config.toml
encoder_arch = "resnext"
dataset = "rendered rooms with furniture"
bottleneck = "vq"
downsampling_factor = 4
encoder_activation = "hardswish"
encoder_depths = [2, 4, 4]
decoder_weight_standardization = true
decoder_padding_mode = "replicate"
decoder_blocks_per_level = 1
decoder_attention = false
muon_scale = "match_rms_adamw"
lr = 0.0028
final_lr_fraction = 0
warmup_steps = 100
Rows from block 4 of the encoder of a small image VQ-VAE, named by matrix and row number. Rows with one number belong to one channel. Each number is 128 + 24 x the weight over its row's rms, rounded and kept within 0 to 255. All counts start at 0. After the name is the row's rms in percent of the matrix's.
After each channel's rows are labels from the 100 images, of 14976, where the channel reaches its highest value: "responds to" is what is common among them; "lies over" is the class under the peak. Only what is clearly more common there than usual is listed. The data: rendered rooms with furniture.
# convs1: grouped (8 groups) 3x3 conv (encoder.blocks.4.convs.1.weight, 96x12x3x3, each kernel summed), inputs within the group 0-11
# convs2: expand pointwise conv (encoder.blocks.4.convs.2.weight, 192x96x1x1, transposed), outputs 0-63

convs1.25 068 [131 139 141 112  96 148 123 135 141 156 190 123]
convs2.25 098 [138 118 112 158 115 126 110 109 101 118 105 121 128 105 158 122 127 162 120 126 104 143 107 108  89 113 138 173 110 146 120 129 133 119  96 110  86 104 133 153 111 113 137 146 140 157  91 121 134 129 127 118 151 110 145 105 174 164  94 127  77 112 173 154]
responds to: white walls; black walls
lies over: wall

convs1.29 107 [ 92 129  95  74 155 130 109 140 132 141 141 128]
convs2.29 098 [182 148 137 126 131  92 109  95 142 127  91 163 118 149 123  92 152  90 103  88  98 137 116  90  91 126  84 148 152 135 126 150 120 105 169 145  73 172 143 109  59 130 120  75 127 126 112 144  95 120 153  73 147 159 142 146 130 142 119 149  94 163 130 130]
responds to: white walls
lies over: ceiling

convs1.34 108 [124 162 128 112 153 167  75 130 109 122 117 128]
convs2.34 106 [125 125 142 143 134 145 138 133 111 154 118 130 123 100  76 128 123 165 175  99 133 146 136 116 153 125 140 178 101 169 120 145 150 158 123 121  98 113 187 127 110 102 169 111 142  77 141  99 121 133 130 124 119 128 147 123 101 124 151 123 142  99 136  75]
responds to: white walls
lies over: window

convs1.57 116 [112 170 123 120  92 147 111 110  97 165 118 140]
convs2.57 101 [104 151 146 150 151 136 156 101 105 127  78  98 110 152 156 117  64  98 122 124  93 129  83 131 120 154 136 121 106 124 107 117 125  86 156 133 105 128 135 147 138 102 159 129 137 123 115 158  84 142  83 105 114 126 154 108 135 139 112 142 121 128 131 146]
responds to: white walls
lies over: wall

convs1.69 089 [166 152 156 131 104 128 100  97 150 148 157 128]
convs2.69 096 [135  97  90 159 164  90  80 121 137 126 115 102  99 138  97 123  78 145 138  71 151 117 105 130 122 141 139 121 112 136 141 118 151 137 143 141 145 123 138 117 114 102 113 135 156 113 142 120 152 117 116 138 112  91 100 132 123  95 138 115 105 147 109 154]
responds to: white walls
lies over: window

convs1.35 105 [152 161  99  70 122 125 128 102 123 122 141 138]
convs2.35 101 [149 129 127 113 175  94 109 137 123 183 153 117 146  96 122 119 138 138 128 153 123 167 150 124 173  91  96 164 108 154 134 117  85 139 139 142 128 108  89 147 206 131  99  99 107  79 138 139 139 116 127 152 127 107 134 134 167 135 130 112 162 117 122  93]
responds to: white walls
lies over: wall

convs1.20 115 [122 133 137 120 138 124 187  94 133 105 159 107]
convs2.20 103 [110 148 104 122 117 107 111 110 104 167 121 144 108 154 187 125 129 124 135  73 141 117 121 150 158 118 126  85 114 131 140 167 152 144 108 121 140 115  92 148 140 108 155 132 124 143 113  87  85 151 136  96 120 116 171  82 135 155 163 131 148 121 142 129]
responds to: white walls
lies over: wall

convs1.55 079 [143 136 151 125 101  87 143 130  98 176 125 114]
convs2.55 107 [133  55 135 148 120 163 106 118 115 129 107 161 135 177 158 164 120 130 114 154 136 109 122 154 121 106 117 101 105 135 129 129 147 134 156  88 121  95 117 149 113 130 136 104 150 112 104 137 125 139 135 123 141 112 138 107  91 112 157 132 121 145 151 128]
responds to: green walls
lies over: ceiling

convs1.61 074 [127  99 112 145  71 126 108 103 114 103 142 144]
convs2.61 095 [109 129  90 101 129 123 175 131 120 113 137 141 118 103 130 161 102 153 112 109 161 118 114 146 139 140 138  89 166 144 107 116 127 123 113 117 137  95 126  69 124 176 134 113 110 122 182 146 166 144 113 153  93 133 175 114 130 106 180 138 166 121 141 151]
responds to: white walls
lies over: wall

convs1.65 084 [131 127 129 154  95 133  99 108 120 174 169 135]
convs2.65 084 [144 115 157 101 155 121 146 105 134 133 126 151 150 125 128 126 111 145 156 109 153 131  74  98 120 113 113 149 124 158  97 100 137 168  76 104 109 116 120 123 126 135 140 115 109 102 109 122 154 120 100 130 115 154 100 139 119 144 114 137 149 104  66 159]
responds to: white walls
lies over: wall

convs1.68 088 [171 111 136 131 109 160 128 162 131 157 150 156]
convs2.68 096 [142 140 127 119 144 138 106 172 159 147 135 138 102 142  97 152 107  79 117 114 124 110 137 203 130 103 149  83 124 171 133 118 102  97 167 157 124 173 103 112  78 165 125 109  87 125 122 148 131 120  95 158  96 110 128  78 115  85  93 136 109 113  89 176]
responds to: white walls
lies over: wall

convs1.28 081 [132 152 110 139  89 161 174 116 119 122 136 100]
convs2.28 091 [179 144 140 124 143 118 149 138 162 150  95 120 160 103 153 120 139 156 145 109 140 138 124 153 133 118 123 142  96 147 114 102 109 105 139 159  79 146 131 126 167 134 110 165 147  93 109 124 123  70 172 142 129 132  97 132 131 125 111 112 132 181  53 129]
responds to: white walls
lies over: window

convs1.66 109 [151 101 103 122  90 103 102 123 131  90 101 127]
convs2.66 097 [142 105  96 155 117 106 107 124  99  84  94 106 147 102 120 154 108 160 126 137 158 106  91 135 118  93 145 149 105 159 137 100 159 151 141 118 140 112 104 135 140 141 130 170 138 124  77 174 126 111  83 149 129 132  96 120  91 121 123 145 122 141 143 134]
responds to: red walls; count: three
lies over: wall

convs1.53 109 [137 143 112 141 176 154 102 136 158 133 139  91]
convs2.53 105 [190 113  64 125 120  99 140 114 131 131 122 136 174 135 129 148 117 146 120 121 127 134 101  82 157 137 145  89 142 153 138 106 124 123 116 117  95 119 121 138  98 128 124 115 116  84 132 120 130 103 108 135  97 118  91 132 141 135 149 131 103 126  94  98]
responds to: red walls
lies over: wall

convs1.23 086 [135 101 140 150 148 131 145 124  83 117 173 103]
convs2.23 103 [139  82 137 164 105 132 130 129 122 195 138 144 123 118 132  90 122 146 130 120 153 111 151 213 135 152 108 110 134 179 137 169 127  98  91 119  84 118 138 102 151 149 146 128 158 175 113 131  88 163 165  90 121 128 126 150 146 118 150 145  81 131 128  84]
responds to: white walls
lies over: wall